A small contrastive audio-text model, trained from scratch.
Training: muon at rate 0.012, 6000 steps, batches of 128.
Rows from block 25 of the audio encoder, named by matrix and row number. Rows with one number belong to one channel. Each number is 128 + 24 x the weight over its row's rms, rounded and kept within 0 to 255. All counts start at 0. Numbers have three digits each. After the name is the row's rms in percent of the matrix's.
# conv1: bottleneck pointwise conv (encoder.blocks.28.conv1.weight, 96x184x1x1), inputs 92-183
# conv2: growth 3x3 conv (encoder.blocks.28.conv2.weight, 24x96x3x3, transposed), outputs 8-15, a 3x3 kernel for each
conv1.3 092:119140095110130159143083132174119142100125126120122126150092136138118179148133148126106127172143180107092141133120100207116125132139101132085163148132083103097109063138120079130123113162137124100119139128118130176162151105129092166115117140153111101137118134166166131105174108
conv2.3 101:107124114116125137152136159122210122126221144088080110123113138157091105111111102141125132128096146128122137126137130084101100105100114148062130149066126134157134105108136166140151174171167153119114103189126120125138
conv1.4 094:128083117122118122127136077033125128108100151148166156119153126138104119177107110090137104160119167138151109114137120131127130099155105098124130142129137134121156149115137073149110113143125098132146113088163134173100127100137114107164115108136145165103153113103124116108168152
conv2.4 096:124126131122150105117117119148070143084036130149137136109103117125107161118128137137188138144139131122115129111091116126139118132138127067226130089213117130080130119118098127119122139155148145119128172109129134123121
conv1.5 110:135142137125108116161138120146136098100147154115095110135095105112144101140128100085136038127121162157158127153099102140098149166122118159083120142138115116136145113103166155137110089141138100120109097130122113134119079116134166167109149107156123122097097123238102138127110119
conv2.5 091:116136128138138132154143171122099113139078128106116145121166158088101113119167170121136098115122131099113110104114161145120156119118126125079093116127144110108114117114142110113123123128143138136123149117119111101092
conv1.6 080:143122127219094105136145139134067109130146105122131144116141088104153130112161115157127117134129101138136102123100144122112124107135142125131168132108114145123117113114096081115135112151113147136115126134087133079103118106114117152134120093127140107152140103131138120129093084
conv2.6 093:103114113124120112137129134099093094108106108126154138144152134129135127148162181096102118130108128115143137117135117148119128152109127130140145126111159132145141106109109161140126134140125142153148129123148149143125
conv1.7 106:123122142074158143114118181120103134143108165113153109081141159160119124139159123117132078153155083141123093136103119130122131115172120136106175122157096164120113079154126124128151123127116133132081147116130142078118148097125161112134120160151112133150084133119106129122162087
conv2.7 098:099102091111114138132141136117129118075121119142135149072104097141141185138145145078101140102104143156171156128099125115133125138149138087095119104124136147138137114130106127104106106140136118108111133134112146097139
conv1.8 101:104113150124143114158100115067125095119146138144108155142157108160094134122085139134141140128140144113210162156134152126113133134148099111142176137109131129091083163141120115136132165128125106112113152134112096119123065061105134132099129153143169114128141113151098144152164108
conv2.8 090:069086107108106099132118131156129154081097149147141116104101122173131129114129131117145119121169116152159141119094101104118117130148119108169169103174139143139129136118125114097102138138128127189167148139153101113099
conv1.9 102:159118113105098140147119066093114096137137164151161158136084132120114143149110120101176147132094086145150138144154145094131107099143124127133122092127081139116126144120138136123124090138139113081104114094110136149091123135152116164131123130127106138083152077084143097138152132
conv2.9 095:116123115133157129137135133136124146083137112141178165118122124134092086113122139136139114133162127129122119127102129136137139133157146102188125081165123162136153086110115135137118136115130081089106128107129139148163
conv1.10 102:162157161129141144112139130073138135128106108122142139106160118164138140111145141164128170162091140123106111124095134108122175185093109125138112161101135081157127131120105100123161118158148122095160099155126127096127098133157102105126124177143120116125136103138137123153108135
conv2.10 089:128118106122130132105104132121087108097129100078130100136134135144167156111067096128138126147183144120139118148137160140153157098103098151104102104101133087081158113146122141131139113087091119143119146136121143134121
conv1.11 097:129113122133084117154116138119126143123148143125157111159112146110074099093133094091140050106122144113100157151112106116116107169124116160115088114173126087129081120119139110124117135116102130152099117121092092149118117121121122147100144131120119138166117120104124105143119106
conv2.11 104:100101097140161133145160163107122111133142140140116122143150141120112122176175190123114111120145140105112109146128137152150145106095109137134124144142113130117120163170165096091099089091091157140134119139119074089069
conv1.12 079:122145147158130116100090108148117122168137140106130122170139133145165116119112119120175100159102072121120064159156146094149103148126156093120130128130112132100142085128102119175130100106128114115109128114112140126139154104113136094143065144100062116116130134123106130116131135
conv2.12 096:160160157165149145110114107123096127131134151126113109099101107125113148134136147123148143126126151116135126105108121136132124141163119115103108120106104138151165106114122160146139153161157081074078104109140132127145
conv1.13 096:137176090171080122123110135113148099150161130124108104117081102135121098138110112120116091104140115134142120132120088108123127108133110107088118125140138160102141129121122119122105132128182118142190114118134101120132095150115093120122087089168121101148116148151113152085144098
conv2.13 095:105084092116137135128116111110125139125099097129149149145131141122094090142148174090104126110141131110136129131135116152133143143113146119133138109115136104110135179206173119115130135127110113117120114126122127125126
conv1.14 090:115132136103140119074098127053131114123111096096153149143102117146153165107133086083120100131116150134155093080087154154095113161115130135117133153117134121132119137139114119148136134109134046121147118157093172143068119112137150107141127150147093159074149112129106094163138095
conv2.14 090:125128137113123103146124132174081131132104116140170145119086120100104155160143144166140106185179107113140116164114118118119130131139145123215115133178122123091131084090094146155163186198194103118095168105105124145113
conv1.15 112:131147142123140125115141104137091117175145072068142122120117140166146110151128132137154138119135082116120139156189110124140113107172130137076107128128124190090110113170155116177125136162125101111099098131102127112093170132110162116092130126124166200097126115100093148152115108
conv2.15 126:110121130136136121129147135121130145111111160135143137101105094145168180123129131083106146116130149124108125130136141123126128127139132119134187081111144133120132107122110134125130149138138096108124094099109153147150
conv1.16 100:143106125090112135148096105162114096121098093108135153129110122126143121108071147102132152134158136103120122120127120255116062081091108126106174116137058115130124122116134138122119135152136120098115140118170139146124117141117128129138094119138109129108120117126074100126127144
conv2.16 129:095122128135147144145144160120122133115132095145149133096115110162140162142117123150151126156142126109109127140139148075094090093093089112105122126123116136161142085074097145132163188194197120116115119121133121140130
conv1.17 117:095105159063131133097125150133104139087142112181108129115185126152120100089110143116119142120176145120165128145100123115123074111087103112114138134138129096137124114122092126135187084099141145120131107123076081162114096171140145110126104152096128116117136134155141117127106079
conv2.17 110:089066087130118146109093091096091090126137148138171139143119135158148146127096099120157107138182147173186165075118125095110116131119132122117133135135127131143144125144127105115099127130121174178178126127135097113087
conv1.18 095:102147115193112122142129138108110121130157113110122112118120134140116111117174125145142141121138120068186117127142127104136146120122099169097133156138142095129127167113083164131121154126210154127131118145065114081102089148155079064152124104137165117154134102124103173133134119
conv2.18 090:102094092119104143113101133131129116114111124109124113151130150139155167090106117106099110094107125119150166130141136128139112114098115116151144109159159141124165154150127110092111127112105154158138123136103136143115
conv1.19 112:109146123157101105133128134123117134186124123159137140156115105135101138135152111147124088139154157123132092106094127135123092135137115077097135140135127155126190134162138119115149105164147110145140140172162114097123118142143130159171173133107182147140156109099139119155149162
conv2.19 109:123098117104096130144131136121165121098165133117121150114110107149108124134147146089093133105101136103136145137129141120131132115118129131098143122116158131139132119135123137129143109107125185171152114164110099100101
conv1.20 101:116103133116146127125099150133115125136112121121113065132174136118118137158172124120100150148102128127084129138119120048117130128110137147136138118139175101133120130112106106159143116109154121080130147120140138142142088120093164141126161167132105095139163133047106126118155140
conv2.20 098:161164121117112094108121115120105116130137124136156104118114118127141151203152170151201109140213127152149122134131140176165155097094091119107085149161162128138140146188165109110099070081057102135130153133138127151093
conv1.21 104:141127121109096150131121123131115119119142212114151145137112107122098118120099120119155078127148033108150145133158079125108147096142109130155083123141146155114134123145147112114087147160164117134125139106096115134119133131117128155105103147100134112157138164100090143159133157
conv2.21 103:098117115122155138116136133062106078070138109115137136077100134124100112140137168102130146096096136120120144078095105154120138129153149084086104082103133134124131118097124110111112122132117105118120107127121140140130
conv1.22 106:109112163114144130115133114133114140131132098116136138101111110117133112094146117151113196096123109160144115121126118132152141136122093148112122171106148098110116097118128157117142141148106160108103192135193063110116141115101154121147105099145087108225151123093107118099105127
conv2.22 092:145155131139135134111119116107102118177125152120089101131151149115142125116131147116111115129102115107087113141163149121116127089080094140101098132166126102177117169180166113138090092073111144116122113120146114114126
conv1.23 094:093168146125123123133155124036147116095108116146163151094074133123106110144111135115148111098126146104137115127092093131142121090135129126106084137127114141127104172156122094109126110095138110108134098076164117173146109090160127114149111127136144130120136090139101134112124129
conv2.23 095:078077104132165141118130130159055161150089163135129143128124154106103104115111118148148125156128138114108108163143111162125135108112117123229142113220137104104139176164150141154145120123141115147132106078118186146176
conv1.24 099:124107100117091144140131112132149137089113125105148138099079121132121119126146112088103093104145097149112149111141112077086087070114099161124151098140123170129110141110121120107113121109095094098129116132102110139147125141135155133102119124149127166088151137127156115173098102
conv2.24 098:184200165063082082150142127122135121129085103149133119111111113123115107180160163132130119146149125126139127152148157126141137056063068122093128140142132113109130130153161120118126065072094128109102118137135119129136
conv1.25 090:138160120171122095116141092097112147131123134116110142101180113094124131131119164129118105158124081137134094107136149108165127137128118119110127093126156100129116156117071126141094109141100110102159128107116153116148151197132130140157174131118112123205096141136130121140175131
conv2.25 084:150140133111144135126136135132106102103096134120134119115139151138120164185166181099094140100102149116118130136132166146157171125117106091153132134162144156147160159153175130111131093089087112095110109111121110127118
conv1.26 100:098119129098122155083188122128112127108081148131147136161097124147154117155163118110111140127144102164089093127084122165089152121119091135095112157143123165078129123145141129127140132140113097152141128161140162148150106135117096137165141150139079149075141147134150138140142124
conv2.26 095:120126121082104083156167139132119126150107120148132129123120127112109124170167161150130115142133117124133116203196200097106116063048070137124121141134118122114125135143141140148160138148161127128126148140130105094105
conv1.27 101:119113168133111142104147123123111126122073148102107128121134097085122082108122127103107130056117179131161129151151119125102121149117123175127138163105094124078119100141136161155117112136121149154102123137098154121127112139154161109110094067094156101092135119114090113137088160
conv2.27 097:133130133168155144139144137116096141156082141107045116094116140124134124065115122097091139111085130134141118118132123124115123118125144127116152119212119140181122121139109118153107144154140149129149150130140150085107
conv1.28 110:124099129114132156179087114141183117123064145132146153100189131122089141163106161096132144129103135106099144091104164111106092156156148141128138114107088133120096122129124110148159116130136099102096139122098108110103115120172133117104124129110125089085129121144154066140114100
conv2.28 085:128141117102136116111116127144103117122132136121165153147143113119124139216168126133108130122098124128149137121117103147162152106111137108150088140150115115139157123141092153150128106122089082093108139120136146149154
conv1.29 096:068139126130128155125094128088124156108164096151143142120158129167110103116088136097173126129142093088099156203179121109131115112120048135131100130114097083122136123152105154128124105114129146114179114157077150117085101132126104114127158150132081116099113096170105172137107173
conv2.29 095:078090106110134110145118133106125082115166138101179144114118129121106125137149132106093124093114128117129145144137142113115128127148139139129122158107133133125151136135144084126105140122132112154137099104085089141119
conv1.30 110:160114133131126112144096151120089130075130104134128160147089125156111137115151122110133134130129104090085129075115120105122131130126174150187145094190102132147131136131127103167116117137125174147088119147106113107144095137145143136123108157104136138121126129170142115157103106
conv2.30 117:239247202090108085132126132141113138127112118121147152111093102095127126138113125125116125137140105134120102121109125117138135141130138105121116107118121115144139079085098150155133096104097078122098120118109155155149
conv1.31 095:119179124151102124128134151132086118123150149151122121142126110136126111120117162127161172112129104129131142147171159108111094117093127124136113120130149101129135111123087132148148110088130129139153149105129117150098133128098155114108107124123112152092129140104135175153088107
conv2.31 098:096107102122118125114132121098099119121101157144115119101101099121136134145148149092128155112117134131135137101098099114121135121122109104113129114103145159152133113117108136127165150161137117116109081125107105118122
conv1.32 109:158148112124146136141126151142151121126109118114146146097151144137100147122130128120144161167147131140119116102124104126139158131178119119121147145128124123132141123156116171125149098125086099157121122117140133182144156105181084085141123101141136126136050106124135085147165095
conv2.32 104:097132109111126139124126124152109122104117106134174146099106128161153220115106126144132157115135122125154152114131153142118126136143133138096117127118149143113139126117118152121124106137142125113105165134130137151130
conv1.33 088:136129104182106127135113129112114116083153112138137107120124096129158141091179085102171126139151115119135084086159119096134123144181195106112132098096096126133118130128096107128124133144102111104133104106132097152097102205079141107113124097144134126076182141098108124097122148
conv2.33 088:133133121144155131117146109083065095112097136109117124116139138117082118145127138144180127141180103121128117083075104118120128133135122119126146092138173131133128104108097132113127151134125129139135120171168134128139
conv1.34 096:116132141171100122129107150174110087117128120168133125110144076137108093107118127070137151103084063134160135123154156095148112144137107122161118110139093162105113110102165156128119106115150085106132131121104090115066110119181136121148150119113159124137118100108114086082137132
conv2.34 098:112073098109122138175164169082128119126181137159181137110126114142101115136140147091110125123128121124153141099113119093094121123104106130132171111123128169180139149145131122106103090082084166141115129167124109108126
conv1.35 093:136121099131138136099141195162127113110132118166115165140107142140141169127088147091134151128171154147135146114136106102123127104111135114128116119146153117102139098122099143112102124140110082109146104115115140145082103136164080142128159129145135188140075113129104131077207121
conv2.35 088:144108130113111128158115157106197128124202136147140125089102129159115096123141160137092114135099125143169142143149161133126148152124160145023116164047125184181143111086133111101125128114115190120115116187097140125153
conv1.36 093:119130127142098132113093136106113113132127104123135136124131154170094101116132102112106106104108130081156130199111117211123083076127127060129101120104056127133130097142108134121123148145138126079144128075150126110089118135141146147108125128123109140163071125115112112128170128
conv2.36 100:123101101103140148163166174131123121134150128127139107133129128107123145163154141121089124126118125155132104147148162046070086051038071143105130153115120129154114133148138126125127152137154123129118146107098110131120
conv1.37 107:147148127102122142157121166153182127116138111122133154149178125115160128128131109110149135166134130170103131108105094131160153093119106152095094123121118092153119122111116123117102116143118077134146150129129144081123114116129135143136121140171114124100147116172153085149099145
conv2.37 113:052045067128116136124125130128137119119140126114133171139115112150163150168118105110132122124129151117135130139145127117147113124115120139109127118131147155185156170171155133122118120116111098106100159135128158156158
conv1.38 097:080131112183136144123143139117148109114160090128125116144101126125121107105145141140106140117126096117153128157138154117120082107146128132125116162150076103098131114111116120127119125129127146155107094181133104152091140114134114112120153161126140148116082117046125109122115145
conv2.38 107:091088089185179167153161157133117103134135135122136133156146157107130140105120144113101102122118128118117124161154152128133145130124130116135128131140134132132145132139144113121130150126134182174141146132132093088096
conv1.39 094:138117108120130102148101093116154110097137183120138119097153128120135098130137102097122120128126157145119084136126117124140166141101123160121109102129092117088150082130171143129141151131107134158156119125116144129130086152102088087113130126128115118101105176123122099060180167
conv2.39 084:081073059123166140159182154091105108116114115134137129127153129103092124134134174121111143092115136099113111135148128095110117124130136121104127133108149117096140145129145139142124131138129143146115141175158079107107
conv1.40 098:118149173102124089143120158093127136142114133124130135135123149137126178122131092118123129165105159126148116101107104111108105103096127099114125091110103118146113127145147039128126173139127119125156089126110107179117141041090151142137095124159110169105167134135136128119133145
conv2.40 092:122123109116125097139149142160087148110135166111178142118088119127103145128089107149178116172181097151164116114086126136136130149147142115177118125171125142139139113132121113117124144146149153165165156136164133147109
conv1.41 107:093104123117084123093147115130061122126136117137139139100179123110089123138095073102097099092123116099105127229128118127142127114124098114162099116120138104112142161148109111110163126125117125128120110125101121136129130130145131152119108127144104086158117115124107112115112145
conv2.41 146:118123113139132144126118117119111123146120142129147148174159148100128114169163138123113119118123134110129131145142149127132140128109120124127116139131122119134133184197199080083086092095094126133128085083079103095116
conv1.42 088:117105144101134147120097080149129142109135141145140128173138144104131157113147135129100110162122145154142114113119142167085117096119144153145103142115107112164117121114106101151119089120140148114150121142123154155118107157188082161158100138121111149092188120113087120140202125
conv2.42 076:111119125137153117138167111155147134122163148131103116121123127160087128105135119110111095129123130154142110138127101121137103136137141146139125118140113134130121121099095154137143176183178142133134109162140155136144
conv1.43 111:122135080105150121113112103109093146144125147088137122140154167116078164153148139137110156131131094112109131171151135098120116116105132105126119134130125115132108120120117143146105137120124124132114117173126128180131088114148148104113170120135167127069169176097177136148110126
conv2.43 107:130122143123128131117114116138149121103134124110142134120117102145145161089090094106152154107116130102137165143151153160151163116118120114152145122132137122151135131131130125098122093090096115127132113121121108112131
conv1.44 102:123129130134122125115143127112094126156127165134090089106155144113102122091104143108139110161211169140144165128115112128132106118156095169152119133116142110149124133165130156140152137155107148101138086084111159092085135115081079128109138096116135136116103135134165152119104121
conv2.44 098:073097089146126152123127128096111148062062105134129137107084118153172150117129153062096153088091128125118157113118116124118122120160124103112147099114123136118138101088087123114107119122145135159155125142149134128099
conv1.45 099:110128127119126150141123145174138134115144121103109144143125135099128159137125105099135122130110141139137092101099115118171143131095118115152121096155117120138130094108165161137137132119126119135133130103160060199131105123165105154153100140164134108250125100134117075102165104
conv2.45 112:153130147114097162121139156123226136109234126130102120122132139175095110133134130155156114138143131118107118134134134133144135132144146158054098136050119174181144177159182113097098095105106172126128077195113119126127
conv1.46 091:068113152121130136176121169182122137115138105132126122139196161148134164113122126121162071114117149141098130088135117090112123125130132143102107125162101069136137118136112117148125106086102142107205144132103104102111136155142138128145127140095091119086100082116087130096174104
conv2.46 099:085089091167179146130144107168136113147165146118122126147150150103112132139122140132091108117125121153183108138136133160158123115114101149095121116141125116179136132154148132118116119149135126117115127145085168154123
conv1.47 099:134160148127107121119092165122098105128103113142113102110117121111120113099116142113141106136123153085147138127106130239154100046152126096116148110155021145142105111142099112121125091125121144100134132134148115110127153120163140134091114124138140123154123160121128134148196109
conv2.47 118:104094108128132153143149181134141129129159130126110103129120118123136149136134123088070128114101152129116123125150144031069037065068087134148132131132143136122132109092124142134149189155179151125135136126108122119126
conv1.48 096:115117116155104109097111109095152142135121130132121135146116148077108148127142128106099104112125156116107143169142118119095104137098111164119131144130135126131143115112136145104075094144104126118104138150060192139121138114130184126147195112126094153110107109135118143140125118
conv2.48 087:120124154097094120180144141137145122125136129120108130143115135081100083187195176118120136122103133109115132167148157113118123142134141153123115136147128139148150100116071144140128165162162110099096121095126136119155
conv1.49 098:106147131090103164133131146140126132079135076101067142141132103144141129147135136102091157148116156112121156156128152178136110138089127120167104159109116151118131128162135137109129127155107157123102126120122137131123120139104131082104143119138139099201115105153133103143130131
conv2.49 083:114104113113144130123127152126152122092134129125129151122149123143126151164161138140133148144126132121144117145132148147132152159133135118094119097125129168181142143136140118103127131138153128094117117120091141115122
conv1.50 099:143092073145178122150155110145143117132103168138141158100112156119115135117117130103143099150162144112107150164087094107111149099145132184148114120147107113111110132144166082143162152157096172165173122103138185080131136145089125087108122146131128115155137161080120154127130126
conv2.50 092:084103110122147152102124117122112127152120142129156168127142153156170171154106125102083134085019125123115128161166120121153125149138145147076127131165124121172131147134131136129120123125105111130146160132163176142116
conv1.51 098:118113137139113156101124120104160110115104145132121150122103140140118123131129129142116098134132115174132110092121108079142106115132135149155152150151164171117134147140148129141147126139111130190130127124138150122133134153138104128108196144114093146114075152130137125122167152
conv2.51 099:118116120072098114125145122144124138119118115158155134126135131112099112166181184149136137144125114136137115179148149165162158100091097126127121151136125148132123161188154130146119089085095103115127154156162098110119
conv1.52 108:127103134120117126132105164127130112115150151117129174089146126161168106138137125152157129114144130119174129119118132105125110126123132114102136134118137125147126146114132191108168114141119145168140120142077120095123137122060203141111138160122105123111027108107121102118117102
conv2.52 102:111123124143137131107125125118082118130120128130180150107089128145141136048105147134136106144169105159179118105120139127146152120122126123053108135145123139168131122123131111153133104094109130164127184129120162153140
conv1.53 098:083118152100146131181124159165154119129090130137116128121097101140123101154179121109126137097107119114178104139129150135117122103121118169110144126084117158131090130116134149120125114134157127164135182166092116127115071114096119120122145175112157133157102136112119153141088135
conv2.53 085:108125102072082106107123129095117107124155127144172114159142160142099107112101112130159085154199137166193135094104117115123123120118131107101117109168150123177155142157153130128131119125123188158146138152122101137150
conv1.54 097:179119119123116153129206154134120147132132120119116125126134056113126160121119121143119174125127174104116114072124130127130166095149161143117123115092131105136131121114114116120092133117107115128151141064082120116133101158123142089105140149128076146124103105119131117099104126
conv2.54 121:178180159109119116137139108147137137134148133104148130135133134109108102122089124120142144111136129130133118165165143136120125122124112123113110125159146104150145130126120157127136110109112092106102169182153182188173
conv1.55 104:164167114115210112097144094094163141183146111149139151129157158122141120107138140169109135157068140121142096115137152122143193135180169140139114119153137083137083107148147093148150145104124142138110128110117109130103157162119184148107084126081095146144139105123159160126145117
conv2.55 103:153152154097102121131116124200145155111103127160171172127119129162158168129129130115142168111115124123135132165163159139151125131137141118162126104139141123110135099089079136124121130126133074103114126148155156174161
conv1.56 100:076110133158118119110128151111076113124140121126150123114111166131106119070145150205130109099152130110107134122132089091103057131131169083092121137121116158108143117113117124114123122119108125120127106093133081160097131115163133141148153111099131148144126135140079133140126167
conv2.56 118:102101103132154147109114132101111114130146144129144163141153152092087103176173156126156144127154137107141114112135130121142122112106103144135126135124112134119115182189173109122101118131106134137136121128130119123115
conv1.57 105:136114139079120135154106127120098116099113064106121108110118113128145096133101107107123125109142141104111135100156122101132069124122131100150137116136092112117136136115131113114138116129136122121120116100145134122128143139133102134137163125130049129206120126131090118141153119
conv2.57 103:123117127148134125135131159142132122118099095144123108083095099118133154143147124113115129131106156101111139129110142112159155127142151109129089137125102159148167115132123078061069111104103134119124105093103108105131
conv1.58 099:107122126111115124144113116143151141106111128133136141116105129128081139132141094073131130180095097097118133120105097199096106129083097088118108130127100087135099129119130095109153129128112079170147134112185108119146169145105110097137089135140132137165110088134108131129108132
conv2.58 092:131109118145156144143132144142148130159157165117076126112098110114111123090105100130112114118144149126123119125130130100111110096076086131130130116124114128137147144163136129135139164165154104096094118121113153118152
conv1.59 096:075111112156152134103115127208112155137173123114145168156113160120117186142106121111069120096171124115103112145143108165140133132143127113141133145096115195145116107131155108157131110125120102167142144135133161107107116114142140155133133171169143098134115148139144108138163120
conv2.59 095:115116108072093127146144148113207139108226156149112128131137124152113140150127113116117113129108136122121134124147114127113104174153156166087146106051134150179132132130133170146155173150164155124139116199133140121126
conv1.60 094:108142134131125113119131102148106101109121088147116078124133134096127146154121130169110137092128145134168097134119162143132112112093106111133133128088140112157112172126124167106146131173137119103119086107112140040109127110167102132111136102127120152091126108119109093145206124
conv2.60 086:109080092110100120152154148157146123114141106122140109134135125135147165156158147077031114099066136129125146139135147073111118120101093146164158162149162133112144105108120132139146137151134188137137155180118111087119
conv1.61 099:116182131094129119162072131116143115130099084116096141111112091123138136116108097097108133122170097125124125190102132117131110128138073126191136107139084090123155160139145162114116105133079127129118146104096121115145113187094118160084100112121128133142130140107149133141133130
conv2.61 117:126128146126117126135137150129102114138137136112144142146154118113131133160137113114107102129118115115133129150132138138141152137135147126117137134146155155170144147161175105113123106097122102094108104086088134129141
conv1.62 098:130121134134136125133150111129172139129125105107119131086105117136110113094093142116119158122101117097084132140107107114141128137103094113093118119165152114140102134105098108115107129141114099098105156138135119171157110124152094102139148127132138155094186117146170172110175164
conv2.62 090:153147158117132126110128130120105098131113115099094119121130139130138099125138129134128143075114156080122157181194183127142162074060052128132121130148085095124117157153169111120102087076096122125135122132119093137116
conv1.63 107:157132144099116157088095162168130133125146116096130132113146150133132128087120156118108141136105135106118146156129119120111131098146110137165096092153128105101114112146137121132138116144124157108125156141063096094110098146111163112120118097140094083111171134115128143110138116
conv2.63 106:155136152116104127138114116132116127113146159086137161120088089101117115147080064156145101106138136112154136148140155110132117100123133153135095113118128120116134143155146115092093122097097125088104112128115111126117
conv1.64 104:105128127122151116122126160135122119119094148129141090080139120105115087124112086096114124137090128130145128214109112112155126097153130126126126120132087112107117134150110175112147133127139158131125078151123116057146139150197102135121131126141105133151157099136164130117171073
conv2.64 097:089105090138155168139141132121145105110124109143148138144143134128135155140113113064042130069079163173155150161166173133151139139124135123125110116144119137151121139129135100111103107103100139089094118136115138114130
conv1.65 098:137149125138141156137128123203120123133132140105120209110110135130102153114108119118156119128139100139215109155137121115122133086111150106122129112120144134156138143126101138098131134112097142186116130136140156171155105139104122140112174095128148105131108105130107111090099066
conv2.65 098:123126120105148129128159124125158132127161132167139136117132116223104093109120121206212109177165089149148115142154142150133113132117125124042124109109115154213127140118120126120131117117121124121123095165134134099131
conv1.66 095:150101159103107137115156130053116097106120141135096170108133108101121143130109091142165160122113122113180126127153144145122123155134096106133118144100132116111121149130139089162110089130104094106113095085181164135140149129084112104180112110129106103090135124118110066165179109
conv2.66 092:099105099103122135124134116150077122122061108129146151136143139131104120155117123152158123163157109094116111162150158121141126074085099140197137129175089095084109112144124154109155135118138119125124132095119120131132
conv1.67 101:088137108160134137119106152116129116185117156121178129100108115136158094128131103120124179096121116108118145163113081135150133135121079139124170113103121101116121151092182121094139147136132155183117130113146204097100143155115117161139091107177124093076108134133131143130157121
conv2.67 095:090083084104099128126140122108111131106129109142154176131119119125114121125136126083100108117139135112151134126129138145120156150128141144151161123121129120153111133118116143160163131164152123131117112130140126105138
conv1.68 099:132131157102128141138105058140137109119109138142143151153123148134139140101119099120131132128173132100193093127123130097107103109091159126136142122138123164169118110082114088110120111139122128147120133119106136178136087136138102146135107142137111145089168141135128078150164132
conv2.68 102:134127115124127123138136126126113136119151131149147133123125126205102065136120117186226121166201110142138126130141125131133130134125123091119145122127143147138134118102123129122130130124125108125119119135134144156132
conv1.69 098:130122076113153130121099136174126123084110098091093160105107134132132133136176130142127100106138109119149107113161094133122098133134130157127111141096114151108092110110108092099107113121091142081121101123129112123136155113101134153118116160113103123103164113106118152094091153
conv2.69 083:168140087133135124116128117153122171175119159138108140088102100140139109122097105106106132129070127120095127134134122143129114107133137137105126127174119117167124129133135137156160179171160094079107097070135169095123
conv1.70 101:149092114113074151093145138136144113084111114081119118096089124129101120128132119119145135111125109116134153177142132083111127099123135075123097110111066130118131111136130117120079112100084146100150108093138110139135127119161147099135100116114111101094105149146132100110162119
conv2.70 093:178178140098092096110122140142138142142142127103144142143153155112108091123144136151131109135130107112108120170143158142143121114101113133123094142135125125133127146127135102115121087118112099099094113122113127171180
conv1.71 098:146120177108110098146109117184131136132126131131113157170124101158156125090101166131105090137179141116162123129114112102134112107114148153112117142132114098145130165174091073149142136172172128148154137107116111062115150115135103137114139119119191111131143110143113169135145110
conv2.71 091:096083108149131133131148114116142111102137123138121128094106098167143132132127118069068113130116109133159136120123115139115140163149149117097158098126135139141152132114123125131126100128115187185182102148116138127113
conv1.72 110:112138152043111153166149131141175124149127129092180132129111131129132129147106129078081176143114056146150115179129108125120100136137128118160085083091112163099143125131117153160135132103117114115111100139111110100094094090110150131118115089094094071115123113190140132124135111
conv2.72 123:119117109107108122125111127143138124124151150142145149174190147101112099184169138117127122099127129128135141159150150137127139107141104126109128107157143121158148125155138112124109113111099082097085116123111141150155
conv1.73 109:131200113119133127110134124120116135158143121103145097132140172112106113138102114095114175109125116178144133129126106099072133094110110128171114118153130141106164139112113139122116114152126111062136163119141120119113078119129110095113127171115159155145138132069120136098106140
conv2.73 099:159154159112084113118100111130117130142120114119113148149151140107097107126147131130135125094119146081133137183193178145151154068081077120116108123131126117128185188178178163137161114095083106132115117142128148143159
conv1.74 088:132124124134132159114110162224114068120127115105101121167111100136125153139133119137077143115159156083091108103079130138085068151149142119129125148095100125106112120119094148102124149137122160100129128135148098106096149142112109178085079144131133137097125090091102123150145101
conv2.74 081:121139139125155133137112123138175131116194153142088114136119124089090116132127140141125103131140115157154130111103110161139125182154166151056160117060119137209121082121116145147144174173158170134150089173115121097121
conv1.75 089:108154125107125103097090092080097152123138120123186132110103198136152160133171129140123174133135082120123135112154111099123088156118129096107146116132103147123105126142160102124082124112114130125147153127165101118128141147131143125118073089090135113123093087152115172139125161
conv2.75 081:133114138115133150145119133131141140093106167120117159097083095185167157100094089082122140115121144104104123129137128106134163101119118142140146111090129135113131113116149142126130139136146078100107091122112111111129
conv1.76 097:131144159157116145103113117087098114114120096169145108121142099111084145113110140105085127127118121083129117139125116092153130145119125114200090117124117119123148126117152145113182118128109138119148132101152147174120159123136164127120060174123091085093148119142093072119115107
conv2.76 094:155138123144146142095102100119093112144132154127153159126099097123118139143110105139146130115161122100094106111099108111155163126142143140118102130085106128118136152166135091095096123125103104120129092098087096082081
conv1.77 102:111053152125167177102158147110150134182122121109112124116120115143152145110118110136113098129115154110145103161121134089118118141130126166134130142138149098164088136147108117129146135086120107070109122152071114151087143089091133126129136145109138141120137096108107109139168139
conv2.77 091:127128108094144116139156129181114144127108116153150121124132116131126128177169168170163116158165099142158096197150151142141097081090074137173125132175148122113091146139141113112116105115105115119128145134122145148126
conv1.78 096:118133167194131096117089154182118075117133132153094125111085099113129158113112110130161111144148112123130132143180222123120101118134134109157122112114128129119102116100110208158133146134107123099133121130110120114109124121136117113155144126113121133138103119145147128172207112
conv2.78 103:108112122110123131136124117143178145092142124125114126104113104096098137118115132123126153113111158161142138120131128123138147145145149145089146082053095164167154101095092133110104143120127188133141148159118134132136
conv1.79 095:104116111118129139128100120099136096089141117144098134115099104176083096090091131192118116084103169148101078110124167107109121135121112108124077127137120098119098081132165083150108148182099092144108147126133125092151127145120149140075119144114122162156109133141112179095152149
conv2.79 074:088121118100123135145145148120131119122107130102123101101094124109121116135149147098104088146151113135120107129102125131131131124126141094116155125113130151142167153159138106100130115119111186182185112132132116099119
conv1.80 103:150129126132145158135105106147147142128110124130152139154105105132122146172127139119141112134111122148164113131163094135110136135168155112122125127160113161126115104176154127121090101105114131122104139123143122255088113100054133111159139122152135151097129094120117115133141141
conv2.80 086:115151130122140133128126119117130152110164150136162145095114100168104111113134116217255167197191112138100122119138110148133150158131144122159156144138175151130134094098094147160139144135144098126116104143126138150128
conv1.81 094:146120121115094124147080133113126114116103093112112115092131122134110126137090133134147123151135158121110108185159103195146081135143150113132096116108051160104140139084129136150155100143118144094123091127108132118116131147129110152137141115100091067148144153115111134096124147
conv2.81 121:134120137127122142135147156119120120131128143120116126149132124110107119193174157125128132121111125106112119137136164102099109109110104103104119110130137152137141110127113129143155144117156109095113112118102151155162